Rows from block 4 of the fusion encoder of a small model that answers yes/no questions on an image's attributes, named by matrix and row number. Rows with one number belong to one neuron. Each number is 500 + 50 x the weight over its row's rms, rounded and kept within 0 to 999. All counts start at 0. Numbers have three digits each. After the name is the row's rms in percent of the matrix's.
After each neuron's rows are labels from the 100 texts, of 14976, where the neuron reaches its highest value: "tokens" is the input token at the peak. Only what is clearly more common there than usual is listed. The data: rendered roads seen from a driver's seat, with toy cars, trees and houses.
# fc1: MLP up (fusion_encoder.blocks.4.mlp.fc1.weight, 512x128), inputs 0-63
# fc2: MLP down (fusion_encoder.blocks.4.mlp.fc2.weight, 128x512, transposed), outputs 0-63

fc1.456 087:521544494496544504529566565470498486421529456503536460470530555521492504542460556484531407451470503566535508382418484427498491562547512499559549419461426408537465523452495552552463490532449476
fc2.456 083:575491464544449584443420457484528528463504544405488497546528489529460451478483506546406474493515426461497500515556387539486535550507433545453570560499550575571568448531479423545503534429513443
tokens: "bends left"; "double yellow line"

fc1.361 112:493451524456338518539445533522467583453474505564528468461484446509543533577483553509410620524469463506521636537454465433534451556485600488562559592510547554499564504394519446489519516503479455
fc2.361 124:452433478523578544461601488534493541482472477456524421525464583533490536445470476474509409508506489503457425517507456535464568443454542542468435398479496565450456509570488539489479579597458571
tokens: "bends right"; "straight"; "bends left"

fc1.306 072:510480464456540542461554458435442570500561488422450495519506456424492499449499626406415465521570529524466579531543525526535495485562471572511492540572491469444511584566581508437532473429482420
fc2.306 080:466522476514388558594543525497484508415520492515512531515488541477384422570444498534590402590449523518494505482461488419412429487455425555560536551474557502530517481462501413588496474483545486
tokens: "solid white line"; "dusk"; "double yellow line"

fc1.375 078:439564473567452490532506475501607466471545472543488431557434452535428433474430475470530526466402417593527472431514456429527564407500428552580518543584492486581454504517564464497528517428413473
fc2.375 086:519566460600502470534492535583552521526529484529466447532522439526595527605512600558518495557474469520522486422368492538493379548536474554507518509539457475503469496493425463426436553496534453
tokens: "lamp"

fc1.27 126:457532423639569575600490538506438605522512603532553526621520467491598466554559510541456474499397480525420573543449435505421498514597478440583427521497448513490464472490514572509485479577422501
fc2.27 119:543503510364442474467556462464534445465468468484487492457551545404441556438323460469531500500619477453522477512567555416614516510444502547457580486551467489506565562442577538495498494508505531
tokens: "lamp"

fc1.109 084:522525522565403552549471441616545522490527413496556556531566519514480504470525583414460429557482549585494484423464512422523588430546563504493537472537517557590522556479597532540483580348468483
fc2.109 088:486477416442596486592461523399547432626502548502490513562477507481456513527455456625512567486551489516588496491573499499567484499575485468453479606589548457456464453555498465489535505531597460
tokens: "sandy verge"; "dusk"; "snowy verge"

fc1.272 114:560554437525397540509539551513349567569484478558488495464607543530489507502536500479497470484454566501492383568509457465518546553478526496615458463515482372511407480483542466530550552529489583
fc2.272 119:493454415480546583448472455496532442515381541454412503487433394569576512437429582481457444471580451521383512497529533559518535497588502498481546529458555566484537424602501574496495399506505449
tokens: "solid white line"; "dusk"; "dashed white line"

fc1.183 097:452548619463477496570395501455453473477438514572565455551522443402515419540495506474461507375534438492427509372512517556415535444486536552423582493492535546478503469551537529483415454462485482
fc2.183 091:518404417470502526493573530506565509554580456376490615543396532499485503498506588536556565513479488482469507553491526515627561592444497539528452461522490512522503554586482452532446505514508467
tokens: "lamp"

fc1.404 117:456517456602515507512428509485483475492517525459479439474397475500549558620471504511485550508504565613563483535443442439605498491448465448522527527535578471488547634541477462630488516469488498
fc2.404 126:573466465465470430492528492498499462496475514477498396603606504473471518427478479517513465542435424459551490483532484484394582479572536492420470559528456460465501433440514603409503596569513548
tokens: "tree"; "truck"; "pine"

fc1.191 105:428586525525467422513487585474488450543536426476543489404512497438518493532568508518592516406482410555420414446592462487527478516536545476520558479488575502546479524526445630497572490518535589
fc2.191 105:461467450429501490456460528466465523483486493480524554576515535484423456452524450437482547638518528464481595560418456468418524452457489516448515531491429560511538502500481394488526580548409428
tokens: "pine"; "tree"; "lamp"; "snowy verge"

fc1.195 083:475485470480472456472463436510576536517469540601419379517536506475431597398494562541475449538555498536482579544486490485422502503577473395441455455565509452568570477437540559525435569502490471
fc2.195 088:514437545556481542425487425502504416532553575492508469493461493556544456539442528482550473437400617509458503513600565516442484553517437513550550396442525507465453532641516465500462537524468552
tokens: "dog"; "barrel"; "lamp"

fc1.33 098:497452597465532499460440517530548601492568476388517564502480509456533430498467401543465538496456468525524416418525481508504616461535437475557567472434504502498522467470544554544522455431484448
fc2.33 090:550444499503549468601398446416457475593564538509557527539519526448530552482545533445533519535510616494580416530453526634536440461467564472456522546512565536478512487505573458470489524460519481
tokens: "dusk"; "sandy verge"

fc1.455 071:514376457467514529496560526508579552555484508583446485564533478544468477484453508470519521392555452433518441394444571435538492541577504522448424470482490441550456487492581495502549548585448503
fc2.455 083:461452543533517553400525478490553517568417605558458534504560483545525540583449525476451479601391587517437510579497526479434482485486598475551462517494522532567531439525422467491479581546519558
tokens: "snowy verge"; "bends left"

fc1.16 111:477520433485497532472418540552506393418519431515432469480475514494515618555493517456609524454575531553497607480485425503597471491503522454511598564472585535504509445502507491494465505504586502
fc2.16 110:465470621547513488494481574442435561574431513497532510522569432524473360429464470523520470540481515433443465567534498392473618459477501514476394430555409500448576472533510532551550540501426444
tokens: "truck"; "dashed white line"

fc1.408 109:429486439482485472499527477466547515463614441570465458538470567488504496465381500439541465512523574561418578565522486556500488547504477516612541541480551499512574522478502488436563458482506522
fc2.408 105:531470561473558508512578472437559553576416439427484529487563577473578458510595527557478525530554480548582420450541518482534478444409603547438415564475428585417527482508507487564485582486456507
tokens: "tree"; "lamp"

fc1.448 118:441438451547435551536459552481621458439498496498582411470492478470515472471566441509457493521572527515503547495457412500582519476465558498491530578492523461496519495444508452475488505521497436
fc2.448 133:514596594502564465465464473453372496467467513453503522521501559512558423509514466455515500494439401498509577572523494498520489573601509491525484485551500470467443493528503512419483551417477543
tokens: "house"; "truck"; "solid white line"

fc1.487 087:499406522460573548444572528368471545517522436521475527350481453528541504431514559466462596463523517505447478593462514509483541564541531569501433446488485499460574391529520547512488523569476565
fc2.487 088:572492537504439474503507427502518577567448453431541482569451489541534501417523571477433479486563505440415605498539503516454438447490478595589468467481489562517500478466524469468581484458386533
tokens: "double yellow line"; "solid white line"

fc1.383 117:472539468459541533477458486504541498511467498529504454568494452432513416542534484487558549471580481416545529518535529565464586500455470508538549593532544501533464538480541446509496468482375577
fc2.383 129:534509514579428428547485563478502525559554450546510546487567510460449551429505456453491501438536458534515470418459520553544459511476453498553563378529443498515454472514457526555402618537536466
tokens: "barrel"; "dog"

fc1.292 090:511514547427540540473453587522569548584440459544518501452496522488497505494479534531469464473567553581458424483463568433506549477424434525532508575577440514418510548532508467513457599515478514
fc2.292 078:435502531542534533459491510493533511427552446468472442545594454584409557450549485579496428522374487531410535483579465440459525489523575496477444514520510525466465535456495515502566450505559430
tokens: "pine"; "tree"; "lamp"; "house"

fc1.189 139:471447503483515483536470530531566415561410524429469509501509405424605476521426520549586445511564535506534486499480425443492528409473449467455510498498453387474469470438478450442551426497456535
fc2.189 137:420503571449494400484430483481526486453653508516506393543525533507404525473491538527418541471495480467433525529548548472545470580586529539434473548501574591503524521491507565587522540445559473
tokens: "crossing stripes"; "truck"

fc1.121 083:453498391516501472439435405432440564569481495484533563502432433478427464567518458485497469514504470478494443398509461542381505448494387563514558522551523601449464504454504440385499503508536565
fc2.121 080:491508516468561445380447518465475468497468506492407517484530504430572523508481589385494491483467594443487550546464528518506468530466480523506524441515440510528452542587502469495516503463393430
tokens: "dashed white line"; "double yellow line"

fc1.148 085:484522556504617476553460487454568511535525514553538427488509418531488479480560604424548478541394520407502494447504556519500523488485514484507504551508456483530542510438535550514491461465466485
fc2.148 085:570481378484415485582490482554443513456549525467411483544503515520554490443436468528495404483575498560467501444527462480449486461565415528472555487532470557518522480552558492502516572467559526
tokens: "truck"; "car"; "crossing stripes"

fc1.142 107:529599445511414535528482491532563468550642508554417483520478471436510503579598453423435475504498561466445510449614591506535456538500520431462495480430596459519514603548457468513536602541460478
fc2.142 136:584571507533547529432507503443577512404495506463502595441485475397471462516415489545470532513575415538501503577479506462553502497532498521567470533491386513523505423520554546562519459522516426
tokens: "barrel"; "dog"

fc1.333 097:503510419503486499548432461529511513396473440422583426455498445577442517545498538452459546481471517545524365578454476457503530426471489487512430428459538524461440547509463556483431455544425579
fc2.333 093:513442449529432467467570495528464486511461505533386489490457522423593438452491499541514522594538460562447512516560451514522524525489549532476527550488489504498535521576583609522428482519433437
tokens: "crossing stripes"

fc1.427 113:480466409512526519534438458495386455454481582579458476576510542569401493542545515472475452459513500485510551439499415482523455528445574508567452401449517399477483553537528498605489580475481453
fc2.427 110:490467480456502500454616615501535575589403398468521574534531494348525572464526531493502538503480472404465453515519551472432507530448467521509550509563455528480485474501445504468454474514504529
tokens: "solid white line"; "snowy verge"

fc1.73 127:497482502583467496559544532517481494455518474469513535448551503350410454520507449499579488624478448525540464476569466489446472529507588497607489514567481488563525514544503500489482575514411494
fc2.73 124:511568466434462497498478553492449442528521513516450483456424546568572522506535612456444570410490493572516512501508475510515533506488448456413481443554498497550429487477598514650539442594548442
tokens: "dog"; "barrel"; "solid white line"

fc1.164 088:488507546509520522501553479473437556534514378576498493509511481560494496526573575440463501466480421418538524459528538495516542455597487518549545468318491530514400518556524509516522505509487541
fc2.164 082:453380495432591556493495555504542470505501543524562493477487550526445438468483439519539453444431585534470505541594405516541515461470572501563459454577529545543530590483526582486498361443590480
tokens: "bends left"; "bends right"

fc1.96 114:533516428516474572504542551491486532528576579456492602463501556513581549402426492543464483523550518547583457520466460561454521433432484430451543497524442462470522490478514435523532486563512471
fc2.96 117:482507566512537420531523505461548498416520520571513337502501460512432513544576563468456525410404494476492504565592518507467486568437503509547512492459575437593491506517515595439451532452506575
tokens: "dog"; "barrel"

fc1.229 108:555457553562412549498579510561418457543463484501516502448464490523518416503595456486463482448485572493462511458488526441563513509471392415509505495559565535554568415418499469520505540452528508
fc2.229 106:478496459595546547541345533449449528461480484486546464499511590421466446528511491513510554496553455463516516538407483535485531459512514608555522493393479503487481522604550579422526496515443478
tokens: "car"; "straight"; "barrel"

fc1.482 100:450505553439445452582467520555495519531489456493495503389431456435479483466529489444489491489441512456553533458465536388599526483516490520548391578562422541604432512493507511512422529506427465
fc2.482 080:513565435558501592533416546507453449546553546530528512524513562516477592506575466521554480536562582473548488558551504494506542456559573554544519579478476489512472497489576581532469495507606464
tokens: "crossing stripes"; "solid white line"

fc1.282 094:559509526571534559419532485461479530526494504536478489486506528432537523508492538509566417518592426544510441455508440546522525551536406545548615391475488533529538392437426612473472495515617442
fc2.282 082:519553496538491432576447497513569530505523526499465514534442438522430480404554513473498417518409437562423473445436467523471464433502540521529505507540496423527545412480581462616545517522552537
tokens: "double yellow line"; "solid white line"

fc1.211 079:480542453588480495475557541450431608539476579547479476505467500533482504451454500518563515552491452475422458477377476463520546432421467520573504523539596486362493423496432488498508457440541471
fc2.211 081:570545562545514516518438527616607457479471525534556558504520559544442475492542449447446519445442552518418543532518507521437325577487494544558478445509473502510550619468592485504397554476562486
tokens: "bends right"

fc1.51 100:544496487605537428532479519470510467482450524504485478485474400435521465391550546457493474523503559525571559403447505518486426509498466467494488486483571491419414499491520583550504455430470485
fc2.51 117:498531550464425527452500478397449636578602480514530525445529486569522535523509444496430497495483450458496520534584519592465504582443598577432521484437414519568551449527486438506541550506519537
tokens: "bends right"; "dashed white line"

fc1.264 108:444553414410517475440494477563462519518458575466573495581500512508481523481583513448547452496485530491471678493594564507592483529486474559538494502490509549475518505504457610481492562589494459
fc2.264 103:515500551496457429495508513490497461465538413465451538471495482508482429522507569510576571530446504414453456456473451488453444500453372484521540477525532489406432462493506444518477446491539484
tokens: "bends right"; "bends left"; "straight"

fc1.141 083:445521511454521482494456416542412491614485555497490423405494505516468468483418520398415503485422547536464492436447495495530457563382576439550473521593443472471520601483477491573440504517492472
fc2.141 079:504575466614518468518559550481570466480583502499489482562396497473541491414503471543434461447584498447556567589504476476478439492492519575397526471505481576513527393484502443516529492508573448
tokens: "tree"; "house"; "pine"

fc1.298 122:509530540549408400505390525417387478543470528505500484550533520681622425423494494533426490461554498484551513434541500495474523515467538555539574510477478502493523574550500507493618495479498463
fc2.298 120:410432556462534585477520473633468546417531498560551417545501436430466535507471462499528462495437478442450529518519480484548531477558483461550497464520501540501448510389539455489508485498494589
tokens: "dashed white line"; "bends left"

fc1.60 106:529412475492545473536504571466501473402382542558517431429439543511607575466538555431480468488554551518481508509461536482551497510568484506504522449403474457521450440450434505426433507485594543
fc2.60 100:525560535527460628506458501531450490558492504491510567552453461548561470554608428470504439523502473550556495537507404475470546525433484466477531513559535544565461488549524419491488442531440532
tokens: "solid white line"; "bends right"; "crossing stripes"

fc1.61 114:436474450522547440518492538577420503465446422505473593518471518535582530480493403519513481578476594457399479519545507538486489438482509488437485472463561553440364534606435425585529530557579515
fc2.61 128:527494636477484553457471520391509499564536480501521446476568535518473487422498571440490567395508432475539587449563442553504557522481520528542552514502450550570582496498503540415472481413428465
tokens: "dashed white line"; "bends left"; "bends right"

fc1.146 127:574503593516487413454372528442430460420523597483571500456487466504422424508475524519528495550547459442535519439527504447459489528464495478543444410553481435535528493605509493489442465523549428
fc2.146 126:443469442485475515563577479533484541607465454537477526479416548553556458458501597446472533545507521551531521644442473628643519545431517458433510481431446572470448524547493470595453475544447497
tokens: "crossing stripes"

fc1.186 107:494536546507490491514571549437558549549589481574503419512463579451525464472528499462364476501508526488439442514536562498502526425488456511537422507390463499564506480367548451378476606464483469
fc2.186 118:477556474574512513516433487540499416489433491444492559473420427502547497519553438567638480514450402453512577453517425570442436515459510484513524496489461468478570511543434534594468414615463479
tokens: "barrel"; "dog"

fc1.1 113:516491534484505513502496529578431539494558489516430461512544406499520556479452510506415476508548516557530469576631533422440384491575534520484481470475590471590535506448486441551512503519512483
fc2.1 118:543517413549566447527492467476545440494516494517483574454488547527484421501513483514540505476471482555431595509463606544560478482425518467533490489485465440506476498470449622445510452470468555
tokens: "lamp"; "truck"

fc1.159 103:397561565506543551447473504416573549464493513495416477514510489478505485516436508543591524562505540531596464505470411500533466501536562532463443503559497547575492581382398482461484443489546549
fc2.159 105:419527484481488468576589546540512481492565466462532464488482539476482515495601426480381454462455530494414531519441537557489531474416534497471546581481515490507610482512595548486588564506453435
tokens: "truck"

fc1.128 085:452504405514505494512479503582462509520488570441490484519557530471502463539513437504457442368562514470492572477564549518639520555542559434527468541434492565542509386430424415459521509394505475
fc2.128 093:429476510489418480544480511481473445483550501487450442525451486506487553579505571467566537493461566518523413545468477567486480544429462553479460403514575506483483568556502531546474453544530513
tokens: "bends left"; "straight"

fc1.42 101:483473453514561400438494455514474518461494508486398483504502480570459444496522576480577534535533544539414494522509525446543449553515464504564622497501538499523613385520449526413493460435500429
fc2.42 099:563425507530543604543492476496449405497539515579542538381565482477502529402473573515441479492547440508530553582463529560519471545473484574392530569442477507507515568522551431487561438476506526
tokens: "dashed white line"

fc1.25 069:488560538428399520499484509410529605397472429493623524546490490511588579472495542499552542509569500517468506531411508518626441449530442479550528442549502495486478497534532493519470513434524435
fc2.25 084:495529461574519442497565520464465487561457592557494474445552527585481567496468465509527431532430462443500558459457525491426457465455514505450421457367497485404540531510473463490594447641512464
tokens: "crossing stripes"; "truck"

fc1.428 123:454595494451535461570551514552473426520457480482558609547429636524400455549559386424470509464472479458428447392471417537486392481522450520456522573523513452540468554498408522597529421495494536
fc2.428 116:461531498547479514453490481448535551561524468518597511459412467523563504534539465530496544557525479610513444511418561511505545518402432470469488456470511580518511475531565494501522566445469454
tokens: "straight"; "bends right"

fc1.105 091:426471526520549458469614574447559553522559529575407534581476427539542562531438515518503509541552482555493548485487479441547542476574531426528609581475454449455488483437577451522580515470517537
fc2.105 091:495580487505453436548495491529514514509507447440541522454446396451426451439469479484482576493477577575489490550490582473472551444460524525501478616601544535529492481591519528425617499511513480
tokens: "car"; "house"; "lamp"

fc1.290 094:507522475446559561446475487573523463528600513534558432525406576430496530487493526531513529504416482461465472484537445440490520539390550569508478470515576448557495517593430546574601511454507527
fc2.290 089:503532532493491528506529573584511517394584419468481464552486430530485412432448474387467385506469460515476546481481556515542435391512517443589530473529452507472619506361537467461518463551441502
tokens: "dog"; "barrel"; "dashed white line"; "tree"

fc1.173 101:532496516462402489586384535498478479472497576476435509527493500446440616390518532514526588527504535486440460464508485559498374383460479569476499517434512482471600520534546495617511505524450549
fc2.173 086:530607497539589526446537533501433495554492505553497370425547462568519446583466470423486406447487487448514538464468556442563529490511518379460549544502483492550409440444485536454409548442606447
tokens: "snowy verge"; "dashed white line"

fc1.405 085:464395521562473451448535404554469485532519518460464483496492459554617481559423515592564474517480558551544514483457465496503487494446444437561445516524512645566530455471589485523529465490576400
fc2.405 084:547612477525540472568572482461505494586476499545483541544544494447475472493508486431418553437477512493511523459530502577501447470474507546437455503519401496579516385421538539433456437581532450
tokens: "crossing stripes"; "house"

fc1.32 074:468515569534552537468540489420448544450510480628458588497476487472472627516430471564463584569499534652518564583435446423499494558514488474499457434497454411542511407548537493506497459472513525
fc2.32 076:471474485573532432456529470513560501454527551488451406533533436463588391493472499595533509464441466476493448497492477486449368553471440444418468483344447648477531554399548499443506526543551559
tokens: "solid white line"; "pine"; "crossing stripes"

fc1.221 124:563555489606460554512461537459506519472454514484496513585477559529450383532531419480621534476437599576457516509519481537558453546520412484563461451531531524499566466538512490554477438477489559
fc2.221 128:476466479491498438444503538484479455485518521525470531435551508381585529515533508544456488581550361451529485430467470547479491506507469427441475537426419449414474513517431506394461569523484483
tokens: "barrel"; "bends right"; "bends left"; "dashed white line"

fc1.362 096:510473491507559539419598529462497488417477539534466476488471402469541483533472512474377561444519486522508467479482559516487513494489485507472553470397440436456557403500567416606500517544324513
fc2.362 109:524516487474471403510562419490484492613549486479506596467525488516431452553598526472518485508530406580531495545544449513496465494537508515517366527583584456548512594552529494439474531496543524
tokens: "car"

fc1.235 071:495462579523487549452554519532511504465550428464495566504542477486479529602474533585543552469477570580540548501458476514472446436545513410530407403483441494539619547486472532415542491444514499
fc2.235 080:508542538562600490537388448483452538553521447438525546506488553566481523548480489460525426557465519518432506501572544565556404570519520546496461522460616507482406511473640596584580504510437487
tokens: "sandy verge"; "solid white line"

fc1.466 118:514547476472595512526536505456427484515530513540469490432523510551534509481547462468443454460513432499513466589516447429560456545466587548489522481510527455622470474577500435446463501508529441
fc2.466 124:437441427512397502458471484531531503463400421466521581493513520387560483535478522565548503560592501507516534507498491432460547531520431489508549523584507490455468439409599475557552478540488510
tokens: "dashed white line"; "bends right"

fc1.161 126:448522549547580464534496543411511397550452480526576458569457491433463500570541466438389467446401508501488480549470534498439538448582433453494478475591479498533476450445556409528456494496452488
fc2.161 138:498392394504407551463589416561504482497508573481423431473564469431513530457410543535514527453520494519483532498531398459549498489461502575447466464398568447459541523512492510517529503470359517
tokens: "truck"; "pine"; "solid white line"

fc1.425 093:474497594560463497543450468435526409536476524549492471583545472530535523461495512483532554467488507607469465523463479474482538486492454382444525482501500524499567434555529390524562473532391503
fc2.425 099:506445467390504420397540516470535471463581530430501430560450530428447551477433479492495458524500505387511536545592650494521506479530546538539538522504446408492419628435523514451482493570519509
tokens: "car"

fc1.226 096:471559540430483389469517446525581512578513489412520587513524453503445448497419514488483446563459457471516527468484566525443577428437467517492437507510439542509433571491489535471473501432515534
fc2.226 081:490475485574555547501443543455373479542517472570448401472395535559519501561462470504477535462484554543483442523464632493405457495527493524478444542464586460414558478444470484430484517527527480
tokens: "straight"; "dashed white line"; "truck"

fc1.224 108:453437385508479506448557462576422451515516509470522539509492458513410435499410470497391549480495467588552468491571520438492506535471447583547483470456545541484382502569558535439501541449477489
fc2.224 093:570445481464484428549451483476593491460520438497558531609459444466606456496525503509551448491458428454501531504484451548480449489510576507503498514591499460404605544461434530514562495416487474
tokens: "solid white line"; "snowy verge"

fc1.100 077:526528524581452438520466590490490513485463478549557543529548525495542544419491467502542417517482522539451497407481594500467513458478511386430414443496486535540547507453512649438598630576513524
fc2.100 071:465536429476592470491504464451499481419527535498519416483350537411453488523501586494526615489444564379475428501457450444490492562545414522514488590433471576490530536570529432480473461434415454
tokens: "house"; "tree"

fc1.52 082:581494480498520511507508522429538500478557481457531476487447460590472455592495571382452491469524523514560505418475454520603490502574606449617512484459579446521533485509591571594548471470485474
fc2.52 086:343544562481482548452512472549460451417589578492560544528548529504538554481517543509526534513531516592436526587494479491422487474503437497478540486515425535465479498556517489412478525480557569
tokens: "solid white line"; "sandy verge"; "dusk"

fc1.320 096:504604525386555475468493488552541458552565547449538581525425503466398441552564510451493470437505494436471546511469453472546508490413486569599398464567576473518507474524457497439500477450516543
fc2.320 100:466530419544425535517429495526421490473458489501486526512456535453480578464501514460545489495509536536509443492501504472508566496552479497512496498431530486440495442471499528379429548584521491
tokens: "bends right"; "straight"; "bends left"

fc1.387 092:454511516572575565505525497485432504477563486495492541509452514578432443482453492474621479489563498452498547474476546475526534454528461471451438527606506495546406437402539487507398520470441467
fc2.387 090:486547590493553515458447471447564515547493485419505478391527448458549544466518584505432479488518506557512488610511402498573474529483544530502550435448425440496526575556479456433602451493515523
tokens: "dusk"; "double yellow line"; "bends left"

fc1.407 090:482501576469490502509517510479584446529537498500480384604526443511431553490467500491476488506520543500461507586432543436520486558593541532549470475570503598438506600528517548368437497484530461
fc2.407 083:444514520466463460532426480568469507529503450449548549513434489549522509489519423488512477472525487531426515442536456443399477457442460467454499510462572447547526432401452499565557492492550551
tokens: "straight"; "bends right"

fc1.376 082:530544527437443435548492481585576564526546432527492528438527446497468627494563539495574429427457454490510553429559473526544529545521449556549365562399542413549536527561524517558510471428467538
fc2.376 083:591550458538496555447450532402411505486556597552549485527442463498603489506503469477493504468554472518487532600566528491509477507425500436526454459561470573513589410477430500402498548534649555
tokens: "house"; "pine"; "tree"

fc1.341 120:546526585518555448466504457571477491602451556457493557561586481468416554456576535496524522487448465485511499494557391576469542484422490563411411503531486514557439532519603426518492542449432476
fc2.341 127:471479433493414466496413486478526505494581437503566427482472520518534492585506528508549471436548486448478574471497567446450498444565435412497544384497471455522597498437475533486508484534466514
tokens: "bends left"; "bends right"; "straight"